From a checkpoint of a small audio embedding model.
Training: 26200 steps, held-out accuracy 100%.
Rows from block 4, named by matrix and row number. Rows with one number belong to one channel. Each number is 500 + 50 x the weight over its row's rms, rounded and kept within 0 to 999. All counts start at 0. Numbers have three digits each. After the name is the row's rms in percent of the matrix's.
# convs0: first width-5 conv (model.blocks.4.convs.0.weight, 128x128x5), inputs 43-85, a 5 kernel for each
# convs1: second width-5 conv (model.blocks.4.convs.1.weight, 128x128x5, transposed), outputs 43-85, a 5 kernel for each
convs0.14 121:500479553580523512545533467509499471494545540498510492456413593605612555504627639619593571433401406379374474465469475470566576556497446497492501530499506518517552483533502408491577504518556514508447506552490468636577479558630514451479525551523516512520537494549566499499484501524525532443441446449438667665647645657465511510496520455471487491480484459463516533545511504539541496496489500506502485465484485464464486506497524516501499508599552477516578489485498507518437457401428414460448448441458537570535503533608635622605631586570578553585461483509482461519517524524502490486488522477502501492500513504483480496504500515542549553485494468475457
convs0.15 130:444450471458482473481501510504485487518471489439460448477463470483485479481497495506508493521526516521520459499483477451468479496502506423452424381400455500510529526532540553558574597638618609614462455479460433454486509499493519542520481468519514509510522424440473463418456494499514465481485498474465448473447496468504473441428396506510509488467495524546558555517521526515532467463476473461454471488493511502539527488477557557556556553473468490492488546540533526537424475447405416452490516501448367365374394377475480477451424471482467526527559562568581599526517476484470445427489477467516529527525536477477459443437521526520526545575556588579560
convs0.16 024:475490460501449493455480448441471402447519500436477466520480408450410485496468462466469395562441534438510478472450497451404414497477541462510537507464488521493529499541505525486435501466464472462478471487455491508535467502414489444492432425471574539601570452511483504466533517444406425477502529471453430508383494381525475463448451477525516474467410562409574488447446495524569439481471480466447505525511490505450495469367503517528503483399531473514412470563503571529501492487459485499514503428446496502496508438494542455498459394535396532421434418425417415434477449450415489470477461559432547479526528506476446361490481537460480538496517512478535
convs0.17 127:560551565525519533512545542530497476476473460518524543549469551578595543540581580568548535504511537506544451431454419429541563547532481490493493536514484498479489487496465506517520518499483478474515491510503490525520527538533480460474445453507503513527545472470483482451505484509552565439452461460443615599603633654477508530532518445471484492490511457495522518496496490490501522502465491471486452424464447465477504528535495472457485493530512515511504472487504514532417434445390414507471434449478575533531539532546538545535534606585624587662447454448455460441453478487482462477478440472499481481484510445451486483519510509519548569465510474518515
convs0.18 125:503476473475530467479472469466487466462438424388392385417449471479478483437450470459489518532487485498522475485504459482427426419433467526513453490502584566577571573551551540501498472462474464539442431446507512498512498486488487477476473477515537551548560440462465478426504524528479474436436425416402428463481475478522520484470460426427433417415504550559556602542546553538549565557560560564656619605621611491490494492508576570548528508492499470498521531525540538549418442488464478474523505471420457431467469487450440439423419428447485453502454485476467448537538530520518450429431391422529537573534548426428448452444454489535555560541530529505512
convs0.19 124:561568576587588548550552555551524487480478476481487490473433587607589547530617624597583559463438440413405469478474479476546530515454466496481486525496513506530558501542534534551599533518511479485519534542564584670618593610662541508512537560503505498513523515560589538505494486526501487464453442439416645648633637632487528524495504456464469468459485502491535518535496465471462512519528525525474478477480478475465468509502528539531531524605569544529558470474481498504441472450426413484474466443435570578546522526680692686672696619623611596602488509524539529528528525525503529485446456482501505498485488459500491467471497499530532516485487481478497
convs0.20 104:424425403446395423433438427413456457499532562490590626631558451552598608577579576573545527476501449476474519561568524518486599651653593496491488460438457447475473472418414422415405435456507508515395401405412382441423455422414455462455432423495496514508494481531544531490579495464511623499497493493504553550530543472514525514509506524511501486498494429429498477485472508521543493505491492467479477474448484524491487443459426433438486439427431416403391491470494487475562587565484492556495428450489558526535499488482471446441428532547492548475537530523530520529511523540526464477495499515559567529510518484427471595607525455425505573458467485499494
convs0.21 121:481441477475495477486488477481511527525486479397395395445462466490489485459453461468495514542505470530518480490515480469437422437458476528502462483520613573595567584557555549508484501461481457567427419446500498510519500478476496498484474479519539550544560444457457481442514494520468465461466462433422432485476476456516528501466472456457456428430525555590576575543550558538544557552561579589633634599644645495516515488516564547554531543504503496514514532537540531541416452504489474481482489479441464432447464475450442437423424428488491483459457482478486451551545534531525449441445397406528524557521526448467473449468468476550568592540515537509526
convs0.22 049:548468479473487451440447456447551500507507531533487441396419558499466432409520467456482479607536519539579559488482488523534504457459478483485555527503457472458466455420487503559458507482490480456439400387399379408465421434426458485442453451446472489512522572525476440534408499562532482522517512506503579565588578644504507495498493516502511511504443462491494507549512512520524445442456451463403420437442446512507514493500486482477516471401445409408404461487493502507535498461508529442513478486499573534581539560490454442417388620557622577635431446446436424468474473476462529498525492486525505498519534478586525466399409498507533454519480501518528
convs0.23 035:519524522525528527528525525527514519518514515449452471445415400430440451426398399398388388504538513525513470491500496493461478480463454478491518513537516509519520514565545532504507547532536512508566578563552554501515521526528535543559555541472491495503515456458470474471419397408453477518529543545546409427416412408516520527531521507509519525522429456477504515540541527516509554556555557554535547538552557497507546542551558509506493480516541549565574492492483483485460481495496504402411402405425448448469470478435428422417428427445445439449556556560554595532532529527524500511509511504506523526532549399425487517499442414423478485522525505502498
convs0.24 064:518474534562493536504535550512500482477464497516472462419416580590501503462585551559564499399412408428391430436430415415556527476441428443457508549498493485498485483472445509419468478484470459472559469487514506551565583517582507464495508473534534542546562442470452447380484459568511512467483489541554665492663516587466479499521506490498516586602477465462550537509490475477504404436430445446514488496502497484474464528509452445447455451532536532488560527528544570570434424429444459448422425468481527476504437426573591616641634583492566543560486494496501469488498508527523499492471482494501467472478509471519533509458514474546518514480481472473474
convs0.25 126:487445472451472455480477475485493468479482470417411419452480449430479448451414438442459464580536503484503487502526481522456423430478499503508444505511562580601627607523494545496472474485477466497381396438458463488502498491497470479465458453507515519533552413454475499440516582595556525437416407399397412456471461453475486473460467426412420428427459511508544566541528525522523527516521533553655605589644676456500497500499528533533501505475488490501522514506504516533432462531496514439468480456416440411441426478391405399368375419462468447439470473475452445533528524521519459436448420426515537564532549478451444448436487496510536542519468489496504
convs0.26 142:517527518553535528508516518498482436439432430535538514474413565581581515480556548533526516502484513550555461456471450442548553513469446508478499527517464445508518465500535541535542486471463484493464484469488463480468487486511480478486478485503504511516536430441471451495477498525528554454454466465455593617632644670489507541533514461476490501501487494506522538500494496502509500493490494508464449441451447477471470496532476494479488499525494521472492496506524534553404397443433418489485464466519539538506515547533532531525534634662666639711461461457452443481462477492478497485459461420472465476470487465473502497492499516536545561478487515536501
convs0.27 114:435412473475464464481488478467456457477445519534539547553506495534506520512502489489488485533494506531506448480459477460493503500481510449438459440429484500510550558494533543563616559648590573634459441487471441474508510481485499497507487488477523506493496425443467435420462472493496487470465462453452441431437426454542528463461415458475493488457440513509546524488507515518562470457468462467466492506516518537523513507482580605593577609459461479462467484507497506519443494444439447460446459438440407381387433417464480485472439480423449465478500494487499511539509447459442471470474484504542563531515512514510536519498480474493509530601593622603581
convs0.28 112:540522582527502547523522534547500489473501518514515513448386575598623537510655660611599583496395440447438494466493466465547583544456426517509503543510504522515547490489424516491487525562542515566512510473463494555541563598536469469512474439475482489507523533525513495508484491495538556444448463474469692682652679686467505507503536441459486497497489449481558542540530520531543481476458483460470471452481486493468507531512529515570489549552522522543512458476479499524421423441419392464455453453482574536522522529613591606596610605575596532626467466457464452504501487497497491544459449481496487506498531484488503511493494501526545576543483523480425
convs0.30 073:455482506487488493492499499494466491513503496477530529531502429411504501513435440431424420488499494469531422422430458439468487520503486390448416426394508537513524547480477489541513548532563479493488472521496477480499519489509495516506481481491520534541559443399415419386469463442479438487484472443443384388404406390537498449451432478489487459432468479526545538490490509517526429454438467452504540533522550466499486483430543510561551571458498502500505481483495515541396334369419403423459452432385390443408425440436433433423407414415430462408522513505514526525468454467455472477515493495531560519521551553497456471504541517495533554601585545564525
convs0.31 128:515477455472521470484482468467463467455426417406388398434467467473480484467447460464487511557512492530545477473497466444416413410431467524498465435498612577580567572556563557507502470464471470558450437467521513516530513487478494493487482478514545563562575438461443470451508501514483459444440436427408424477482490460517510503483479439433436425418506526559557583534546552535544553549550555553622658625633651499509520493505571571561525533505510498530533537540553545558413419488479445499524490476442448457442472481468457447435425443475479486492469495483488464542539535537538451434423374405520520555531516418420429427426467492531564573552519541509511
convs0.32 111:406431461467461446482490490491467491513467505529534550550521524532505515507528513515519530520525534509485451491448485448500504510488513455472465444437476518555572542534495533550637556632598583612447428452482438477518504479491504521520486494488534500503509432438450465432508513528520486491466475456444421432451441432539505472476437484489489476454462518495553525501520514510544454457457459470478505513530532534532549481454586557593571651427469463452472483511485504516458479451443429446457492457450407417395426428479492492476454494466431479495486489479493513526484425470437513439483494484541569531516511541529531521522492495497511529597584628637592
convs0.33 127:481518503473471469521487518443536477434448588430467422520446543511464529459455528506464392519478494457534436438431426433496459428496498442428421398416525540487513465496532488536442579521562500509461515523570527434553473572467535525509485425440555531583607357473445460457462559454530440505494493471464524474500446447521497511479440490498507488466454586483604531500529489505631493513513529507449557512533504511458462403479561536492532495421536478532478442556550597614415507428465421448498471504482456456468475462492485473460389484514472520468527532502517465479551439500424527415465471584455554513536552492580524477449454643556547594560537540484509
convs0.34 128:504490497506514489503525535512541548554550572419467480476475442477496501489494510513508498513538553561528416442462460438450469492502496418431408393390451495473484506568587556506492582531512529540504534570565503491542578549541528519467431415520529541543551485439471496447496520497488456443435427409410483459463439448453422442406427475467450438425490543569563570529557569576578497509501495483476493519507525437450445458424508514520501512511558590586577523520525521517400399440437428536541565548480453439437442440510514497482442474462473480501605629640681700494513518497485462454502501477465482504522544475445394400394534581551555536546509508495437
convs0.35 134:592459518497458500492551433533475438490514478508486472487486469497497473479502450500454446447428539445438521524533566474498487501498469471552508510440528527498464465520457478454494503502469470428437444519479519487437474459566488529542487458477429532585648471502502491547547431515394466508548533494440493516468438437553568512510458516540542509481554430536508602506453534588571481465487491540471383506475519534567537519472481391483434489514433468482491486444562598647504532527543500531512524461540476493517377517498520499418413494491548469483500550495503523594470481410441413469508536507536464539547543494374440366408526376504488520491477452508486
convs0.36 017:483477500482467483466465456467443481459481484387418457405385409466484494446451467479479434507523466472493516494457487524387448454476450453454633565556540533529526527559536502490419532531527498465498472460427458450498495538546461483517475451476497486503522495519506418437466430483476461435466480451438489498552503558472482480489456446476464469461416572491510551482503467478477522513519530518541541514525529425489520462492585521488512423419471468492506482480479479484486457423427522480490501434446440507580542450485493486483457437481507507517588615575584641462466453441431461470472495510482500478521590402408428432425498481479489533551506493502483
convs0.37 134:472523473516482427471464503484452453425412429570560556538553566563564571558553556554547556554534476555555440443422421388530537537527533381403413395382492482490513470499521548553528525577546494489394420446431482426425439441395420398398395358488491484506529440454441411406565585576570567418411418399395522487506522513480456446413389423425421402394468501467514517492499484480504419412437429417408456449476489487491475425387501501505496504443443500480446479500493509534465450460419393507519521523505493493489491464419439439441425523523531569532522533530534520475439449474447497464550510506536543524523524529539524502514524538534530572564550546543515
convs0.39 117:545585570554541550525535573535474503479484468557535514485481653646638589543707720687680653411426420385394516475495491484589580533505498476507474508509526540528536525510456522505500561554549536507513513494498508551540572564520491508523488473506491491496519552579562497487495500525549537476470467468454648646621648626479503512518516472482490496495461459476524544557544503484495481470472472479468462451462490460499485486509520528519502503560531555530511451441449471494515473450430413485459464472466574570552566546614618621612611539554558548568484482497505493517493496490480457461450431432463452464463494464491498493487484481516527528488519507480478
convs0.40 129:584473539501477545516569443528507443454496451492473472426447513514513456492499450482455443462419566473435498435493516444498473476463438449458464470426511479494449475554520537467540492527449551428467477534522545518462521465569516518533441453485410546584650469456496459466551424524443439496510480467454479512440458437523567464466479498494506483489561392569519611497426489572548485463497493542483414499523546487454526488430489507467433499524459503541498477409570604664527486517462464513471537497494450472501425514509509496363430475520486490478523534503513539602456518403462412502466546494529410525522553533431463419484558407573504526465511482488480
convs0.41 099:508524538518545545482497540516486481472491503522510490432394587591587524530623636623607593412388393389383441466454459432571567525448462446458497521490515504511516506434416474455419513498493488497531488433488507542557550567530440448463442416483484493509531446500495443475510527521535549442451465471474643646616596619472489502510499430454472502504439459479528533521507489494513430417448435461497492491504501457468509523484471477473468451548541539523522467479494506524398424381402395459450472445480497529506491523599582606622624526561546517556484480474484448476480497503490524525471452497520512504515531494492539529514510514516533560487489489477469
convs0.42 125:453449445463487421438464494493474500497490505425434480506509441484468499503491523523509518483476461434427475467472487479449467495510519550536576549577530509492488461422442448439416482505483438431438422447528512550553600545505474502498470472525519518530550510501508503507541547542532469505518508504503435440431399416492485501536528515532531527526485535538560578499507509516542452458454472467515503520524540490502511550598464485444447454484475502479473469479493520540542546557566495533544540543517535559565562545490517536538505440474457451444523493464462477471498502508499452424419455460581563527532502497452456408371540524537554537451453499512539
convs0.43 111:490460464462491478490498498499477478479463446426446464491506451461492505485448455451475467530486490469495479474500476451446435468483499493465448417492600569572559621511518531508498461445446448489484475501551552516522514492498519519503481448515521544564577434455411490461512527548492467453444448436420453466479475465499487473457471437423432424429518517554567576550540542529526557556552567586671657655654663497494509492496560542548504510515512519522535513510524533548400414484473468492490473502435465462432471505483482462448446491483496469478458488489484454533535531535532458480443422426510503543523515459449431459464507479519551581526458468477486
convs0.44 109:519522524525468466472487492476518463449454497465455417441448475440433441424498481485462469551539547587573486490469486487457436439445470445449460474416494463476454444539569589570557503499470457451423430431446452490494488492479423417431401410522510510516525505480490462482425416446444444433412412404416580558588564578450474466452436385386389391395495534549518534554529534524552515483493519493440464466478482454450453466449491460487455504484493516522473473493504502503467462463473532393448462479486545540523500505471464451443435623584618595597457468494494460419446461474438524476476486491591581560572566453460421403388494502514511494485504519530541
convs0.45 099:527529521548527544511532541514508524530527505446468509531540582579602578575663708695662605407399413387397483480460451427505530539552549451503494547473514512508517477476431481445475533521520506523511488453492468558545537538530486488485472453501510509531552493522530497507529534488507492454461472481474656660611618587466493513520534417455478504495445487471538548528529513518502439420430438453471468468490499453492518545501503479479462439556540534519545440462482507520442415401383352517511475433418565577562493488610611594603583537570552526544462466476464440470475492508503490524476463466507507493481490524489472434472511510477500511486490488477472
convs0.46 118:513493544530535536520515518513490486483500495491485460429408572577574524524601620613613598421398407403392472458465460440539550513466448486492492535526523514543549508493447453469424530534526521542496494483487496589554548589534478450475476455507500506515533493519495462468476498523534524464464483474478672682655663659476500528496520459469491499500477472489539549561541526533539492484479487486504506494504521490471487533520530525509524507577540527521490491488505516531399401382384402450464460451453527538528528535601614614619625581579583548569491490495499475531524519516494503564470460455522514517518550483501502495464504517521539551479497493481473
convs0.48 132:613467504504451516481577456532506474468467514489506493483452488537517485447501508475428429524452528505476529540542507408528506484474432508549495467468502538466500456560511537465503517524487534432456460508515542477478493462556523556521451410463394541613697457514529460514563424514446465535557517471429482547460456443517537502490458537541532481462559382546497590495456499557596463453488495513507409522489523551569512484507499459476417493494460491503480468405574618670534539554491487513497526489507505487463398533519511523408430467544524485509502547481500487601463494393440420475478555535535448525535546472398475434462521366514514501507515439492471
convs1.14 147:493498453383413530505498450394443456434428414452431416422424518509499508502407480492485485454429441440458515549548519517558539512505504500523544557562458456455454467487493465464459431456434446475528499475461428558548528499483494493471453441565526491473470468466477480475564553550538518346374447464468447458483426444394435470448433364403442439462499459463478526462470459453468490485482490496480464449444440486530561551534479479478482477477494489479474517502481460467452449457465505414407429425394506497495497499397433421422417391408464412439462462467469470427442470452445516508510513528504534553544572491478463444369467453423401428500498501497499
convs1.15 110:492489490486479489493496500502478488498502498452455465460471462468480492499505476467463469495498513510525448461472443439472477476479490440437452442470519505493493491499495507505510507485464454459525524528529532529521517520519488493498477467470436438434441468460463460449502494488484479494500507496485491504513528520463474471467446436425447429448465423434452468521516513512519416416419384383475471473454450445456467438438438445481490506500457410379377567536525506514482453431398416480499500491496453457461494486479479484475483502511499513506504519501532527422421396362362522522526532537532523495495478431433429444471514497500493495419412400432446
convs1.16 019:486495506463510546487541498601550462467455505538543537521497492498491484484451481476483519524554498524516546521525484514503500497498492521537526509495535507516484496540542539525537528506541515537571492513465498511516520522522511495537482516464352335330276530508514530550495489496497491543532523531513513477521533524568477502489545577489490484518400404392400442538493525461501454415432380401488527512534510485470527486482495504501514512514502483502505499405399391385584586584572571466497474495514490490486513497470487494500502458470485483472513538502524501543502517502527509487500510520419443423474463448444498488533362379402392390518486517497504
convs1.17 153:484489502443408537526488431377484455427429433422405395403423513503496502496431463483485474521512522525527512531519508494536514503502498499497510520545462463468464475448426429416426441432435438452507456436382342514509489478461457427427414402522499472455463432426426445441542535532513512383395433442459434364424379420441453464461460372378413411435468453451470523462450454450475479480472473485461450453437429488538543544524460450462461460456437437416418492470454437462451471469481499402393420403422497496494516514425448456458442410425450418440457464473477485475476475474469500489491493512504531531529544483473455445409461444430422443476477490483489
convs1.18 115:503473462452456473483477484476491486484491497512513511512514410406402401397505491486483489489494507517520438432428423396444436440441442465460453462471410432448504537547558552542527511510505502495531523510501492391366356345357530515510509510450435442442457429448472451417459461459468468527529528528524523510514510514462478482489482498524544551555408395379353373466457464441432500534546567556535536532526511420433435443441439440472471467461439430437448433413417383392433424425402370467460469444422505493476482502521515509513515515513509510507515502499495505353379374379380547550551550550484449434436451478482484492499520540546547533493486488477497
convs1.19 149:465489477450432519492479461437455459426398377444433426433434523514508511507470512517515503463443444432449521540542529520557542522521512509517538546560464466467469482512517500504497462463447445448529513491473445556542523504489505506493484473549507478458457483486491500501569556551536518405425456453439495498507465457397396418391388383428439437426480449449462498490489465457452493490487491499477463448442437487527547536527482483484483497497503495494497498484459443447469465459467492404409411396378490493490493494427461459468450428444471437440472473481479475404414417414413529529531530531517541554554563469454438430380444422391382385507506507505507
convs1.20 080:466480497504518491446437441453479467496534563468479477488521542553564551531465503484498496513490507482475444420377373348513506503509520425405397383372493487491487475535548543542535552531533524542546538524512529554523508488489488471466484530513519506510521506436407393414575563562533525523491500499516466471420386290545545533519511498447446450495418440441452492473466483512526454448394345344526532534527526425421403400362545540532531521451455452486463501528501487526436450470431421438450453456504487476511540560498515467475452491477465452401446437429404376514516498467459489470473496516434440405409357475429385324368482530505484501544548544545541
convs1.21 112:501473463449454478481480485473491483487495500515518514515517410406404402397507492490489490491496509511520436437431422392443436439440443465469453466477403421444509540545558552549532510509505501495521513506498488384357348335357528513508508510458441457439454419443472433415454455461468469532533530530525517513516518518462481484495489494523539549552431401392353373474466467447437488528543571560535541539534523419434436451445440442472471464469438433431451450429429390400443442442409373464453473439420506494476483500520512503509510515510503503498507493488482494359378381384386548549549549549481447428422437478481487491500520539546551542495492487489497
convs1.22 039:512533551514586498471475485476501504495488478403408402419423548545543537536393463533500410503508485498514445494461492421520518513519516505479494483475475460474478476453469452462462479472468465440505511522500500554560535543517461467466481483531484500473487449433406461454543537540533533490500492487476307345313365318494475474474439448476464458459523460520468549466480449418428492484497499488495483497483475463513478509447451441456457448357337324303338489479501451491481453448499506429406395395428484490485488489396473435468412375400391374361486488481489489490496472459467486494483476480484528489497449474516475506474480464464420479486485492491503
convs1.23 023:489486486488491515516519521519493495495500512426424427435446472473475475477464448436440439489465466460435520526529528523483485485486490485494489495495455457438433437481475465456452507500483477469496509508494479521520518513505516501493494504483473480462489520530527529526518507501505506519515523534534453454450464479501500520543531548532565580592433426442434475503487483438433463458453439437499499495489490410407398380389480466422401395511482466463495479459448398380550518495470457495505519552568453452451455456394381367358358464465465457453543563570573560529512502492476511512512510512593590598609614498470465473490455440446443468530532534530533
convs1.24 067:481488504412432540507417390368469462467462466475422418412396528521521517514374425499507467468437462440468510539552551536530533527524516490490540570587462464462465468457442444429428448445444445446596527465393369559563551534516475447472439446519532500494510480476462467495533527518531514412410456467474369395504484522454471494501491383351495492506520525493557545455458446472461482490493491526479468461446442526548615587556463455462458463447449468466430494484495509478456482494514557488451466457442518507503513507373408422420402389397489402466458461461460464481510529542521504499503504503469517553531564519464439414381516492455469433488488485487486
convs1.25 091:518486460445442482487487489481506499493501512528532537545558430426423419418465474467474479484482482484498419412426411378446442443443445472462461462471440449461504540545537522507482498484475481469560552542535523429412402402418509506500502506498465445434448393446461421373462471481482483559553545536528501504504505495480495482468472553564565553549432417372340333473450443429421538553555560535550546545536514416437433432418405395425436423531526506502514470426403383380435437448418353428447452421401521506497496508556555546550546501506496505498497485479478494423452430422396533539542539540487467466472484468462468476490526536534529503476481502472480
convs1.26 166:497500501446417551549508447385470445417414415402386369388398516505492494495448486490490477529527534533545513535520510502550536508498487498502511521539467466470473482444428429420424423436440440442500461431390353518511495483466454440423406369521485466445449449444433424438547536534523521348379413436434459444480442461425441441446435361384388406412467448464465523451439454448468484483480479492462452441433425504558560556539437440464465482469452445418397469463451436455471482464473512414403395391390494488494512504439464467468451448468496459475472478488490492458462458445450504493489491508515542548533547492466451456410440426420408433463471472490496
convs1.27 092:460467475471465512504503506522494499508516503535551558556565398396396398401497502496490508463490506506530448457477438417473469463462468472450454458501548523494548549503513529543547496474469477465556547549547550565558566562556493490499492489496466497476445491489467471459442432425421419539539537534526501497522532513536547508467417569546514481486491454462491504535549551557569476493491469447499489502476475504522487463437423440507513534522516490423404609591585574585526516505486463453465473462470518511502532534496499493482494493506491508523503500464452425495502484451429516516519521521459438402379351491480478467477509510512507495410402378426438
convs1.28 146:485487480430415548540488430368458441436428420447435390428409505491480489492381439441472456462464472459502529557549539514559546508502497502503535545585454458456453465436445416424420416442444413467534490467381361540537509486459463450434436398534506484466473460455446470477538532536533525331358426435458422389489432447432446460461441349419453460469479467476497547464468463461483480490482494502462449439425414492564567562546452463462474479458471480440440512515493473494440469460475528412430444441424514502492511499384422420446419375425464447445463463474469477464483490485470514493499502522491522543542572497488474457377479478467442456495466496491473
convs1.30 047:501513478535510493491490514501500504518516521521531531524543393388388389393503508503502497450486544561553419427441411422461464459458451456487493507503557505488511492478471515533523492490491501493519525509531534555567561559555493497507502498524487519507447476444467508477419412415414417522522526523519493497503503479510513480492437540556484461469488446468458513513522548559558425451430431377514517509465485457458422433385462436498498533618618512476511600590591588608593539468508461432480448458496506520518489495461482449452456518526501512511515507478461426470477439391380502500511512506498549436364400489496471473465457432461462482427391462417371
convs1.31 110:499471457450456473472477484472487476485490499516516513520516410405406401396505489489489490482492509518525423433421424391444435438439441461465452477475415434447515536545558550544530508508506502492525512508496483388361353337353531514506506509448441443429454429471453437417455459458461467525527527528524528511519523518457473474486474495521537551551405393371343369458458453438430497538542567559523532529521509420433430452444434455478468465467434430431443425415407377382421430422402362466460455441419500491475483497523509507510511521517510516505516499498492505361376375381382546548550548546482452437435446469465478481487520541541543540500491490496493
convs1.32 094:466452475472477511498508505525492499508511506535554558550566383383384382390504505493495508459490524513516461468482425434467467462460461474453471439510551531506535534493508532546537496471483494493546538546543548571560571570560497501503495495478462483469432516485468503472415409409401405539545537532528515519525547516526529500452408554565493470491468465448510495526548547557563488501491442457492470505453474481505482465426420445508512537517509465399410601577579580588527519498476483457479454454470526502500543526496503494477492503508491513524501517470456430455498475436425517517521523523474461409389383493478478468475500498496497489410404394431429
convs1.33 101:481518476489507493481486415522500419393380447452486488484507492463461436481480521434429432529512571539563456434472438453488477475498502510452522472516503516515483540508523505491481492505520483527581545481454489511476503476495492464470415491467569411540370466449488499459506506510477466509504540528576482460493484473537403536474542488522509509520379536364487379499578533575542508577540533537484552506550487466501494483436511468520530563433533353442361554601517560442371444338439365458476536467505531554504529485533496462437462458454453487508534542564559562498533489496511485480518515501349486360491435360349429447524473619541592508475459511449497
convs1.34 122:524514518509511495499508508503462473478480487457458466466471525534540544543527493485490500511487489478470479483481493505485492501507514465460482476471504476458431428479472472465460478469448445443520522526520520517516507513513497494494465463480467455446464491499515514507549541527517511471477484468457432444455475476479480488481504414409445441453474448449441462459441430416420440432417404383494503490471446408402430421442481454446441432530481442414424477436432408421475445427367389526529531531531397397400411422459450462451465506506502501490484508503538547451434417375393528528530537545563565545550543485475469479500450449440450450530532535539529
convs1.35 117:558435488459501469481453512494533553495465459508524506543499491515520528488607535521509494492547522495503559543523493533504496487496518443588544570565462514459495506537500479458459517507490490442532485509514514459489420470436526564499577540603397519369452532502433432569506533484482456518523488511511472531505489516454535481556579553506495454496553393492447475590430487415400666587592592587538541561534548545567550531492514593462480519562511569475508580415447357390555460505456517440502498554549497534547502443547504501476524508509485487516489515568623602561568547556558474525534506526512452580535573405421436541648616426539474473513541549560510
convs1.36 013:499489502498506533499508504513487493489492501494469452453449450447449444446455398394364353530510495487456516532529525521479490489496498473468462478487430382388345369501489484476474487486458448436540527536518514499491507501508516505480471486501521478463421534564556540536489474486490502501525502520502414406404436472461467490522524506547513555541491499468480465474482463417387484513481477476488520488496484460456454413431452430385339313582562465468472490474418411360508517469418385500464485475479426427424431430397383358352356443453444436451461488525522540524557500472450520519524519523505510533540552552544538537516435455427442419520526542554557
convs1.37 098:462488454471475484485487483486465437443459471484491515519531492495498486494394436429426416521503503536552420423443417397479487488483483466437434413419517497503536538550550556558558532514499456470508520529529541520502500495499474470459466453518533473477472446437437443451511496467448442492483469472448469458415377321475430447441418429427402408404463483443445471500526503529527430451467452438509518504487491422437408392345463464529538569473490401385384590590539524527464476476488505511521541535569504523511545561470481474435433496489473453416434446426438430424421408410420499489487500486411444385372359457436452464478540581563572579465436446465453
convs1.39 165:459471444387357520499451389333471435395380423472468474480488503505502497493380391412455458448451455446464502521512507493500497485479475499499507510524473469468469477482482482470470464445420418437498478428369339526511495472458448448438434413546517494485491438426417429425538528522512507418432439451448463473463454431450453456465464401444456468473467459462479507472463453452470462462462462463471463456441441498537534525512482486487482488456466463448435516508500487506438441452463491423418435456471528518516530537413451453461445461500505496474423427432444445487498503497498503496494498517501524518524525483466468466445485478490489491504503504503504
convs1.40 108:575490478496549445502471491441499520451474519483487482489465530553527560527618513500462422493583567499470478506468482548495482502503515440599542549581490517452446463530510497451451500527515505471572558535550516476503463514481530538490536475580382516381452489468486495493482500452489420524536476487517426510464494466459549485546578556480475438513542360484433460594486547443466622535531514513515477536476518542591582500483458579462557519536419533423433573453498402417535413480404473457516524554548507511532478450513508460464449478526495527497514542574653613544547511540546479534525511538497362524534570340364382487576578429542458438487555494521514
convs1.41 110:479474478417363537526463418353461456456451449425410364385401516510500504502390432460465435434436436443450536563567558532538531508505501500506519559586460459461461463442440429421420445440442440458539522467425363559546529504486457470468452436553529492482484460456454482487534532529531526393416455467467390419479458442455471483486461383421481486481486471476514560457460460447459494495497498506465454449434430506565576572551470466467466470450462475430439508499482462475457461482495537441446472473441515504502502509390440441445419388448495461447464465468467471479493504487473499495494504512497526550562579497496481465391485486457445437491489489489489
convs1.42 072:497456470496485518535537534527363383410412419507509497486493530537537541532451447435481521555555541538543418448426436433497496499497493451472498511534544532524538556560562550527520451439436429419558543535512495506504503504492395445450453459505490460447425560556537533490504500486470457412449469497510469506502571572442484488523525394454494544594470448451446481410402418418428492473418410365568556541533522406436413460523522527530523522523526513515537586600570542549506568570610620517530516496454467463476472479452484508558596473487468557561566538504464426462512519551575504506507508510474428406407402483452473460419535511459434434546539543543540
convs1.43 083:498462451437434474487475488471478472480487491529532535544558426430423418416492477481478491486493495504518385421409409363438430434432434454465460482491424451445536556545545528525501495501496489489549533515511500416368373348376528519503514511513473473417460425427457382373464470477485485543534530522516517517516512508471499506504504523554560564565481406401347381446440441419415523559560586551546551550529511415435426442425404417436441438532512492481505463431421364393438436440399347448449454431410511498486493506545543531535535545521522521519483473466461476399426442433432538543542542540487460439430444465473479465491541548552555523489484496484502
convs1.44 063:447503515512535530510485460458501530525519472383403400420402567559553535537438451480459434531549555536522402425447446427491486487497511489501499492491503501502518519511487484472473483508503469452513484512506541534523514507487517498520529535554516476427437448461437425420549551533521505501522522519485420407405400396532525532518476534529501486472490454442421481471468441439433470484500499482598577564549551536570564553528474480503510514500456426395407565528498432424488529517548551398414377380384471468479489493462438456447465479468454445432557543555549542522460456445478503500489488458473461475434441454453431450436500473440429440466464482487507
convs1.45 114:465478500445380526511465436360452447444432405428426417424442516509507512501350385409425405442435441439458505537532530513511508507509499477485505531549458459460460463453443436428431436423418415430528507472449370541524504480470445461468467461562528494475479419428440469475542537526513507365393428440453407468440435423436455480480473359393472487506487465456482527447451449439437465469475479480466457447434433478531553557534470467467467469434447458442438517499485463486436458474484515403429449466485517507501505515386426423446428400473479457450444455468468468482501511513495497494497512519493519525545560487474418392394464484465473476497496495496495
convs1.46 159:487479456402368546531489424364477468462452442443408385382407510503498501501409471473492478439424436438462549584578567543556544523511506503522558589601458457458458466442428414405410443443444448461527502472397358545533511485466473470457446413534504489475484464461464481488551536533535534356394443462473434448480472460441459469463457372430474475487492477486514551467467466461471491489491498507456444437422419516575589582553472473474474476465486476455447495490484471492455462478490530448449458469448505497491500501419462461466438408440477462450467472473477477463483489482476507499501509522505552573592590516502486460408482473461449452493491492490491
convs1.48 133:561451495474515509559500523518479537469492501502508490499476511558533586532594538534517484488564543563526514545542538560525488463462492443564491569561490544457510510541502506498471524546535545498556541537549527462470429469416514554498555500613402500372419498519485423495464557470466413507528490514527496555507543513438550497555593545492484444483570408503441440616483546474484616548576551562530506543513535533556545516508487592481486542549458525427483620468506421417541474512460492482503521524539541535585512487524501470471468482513475510486511542552604595545536528522529441550500538568526437551507537450467468519576611433547486478524550547561548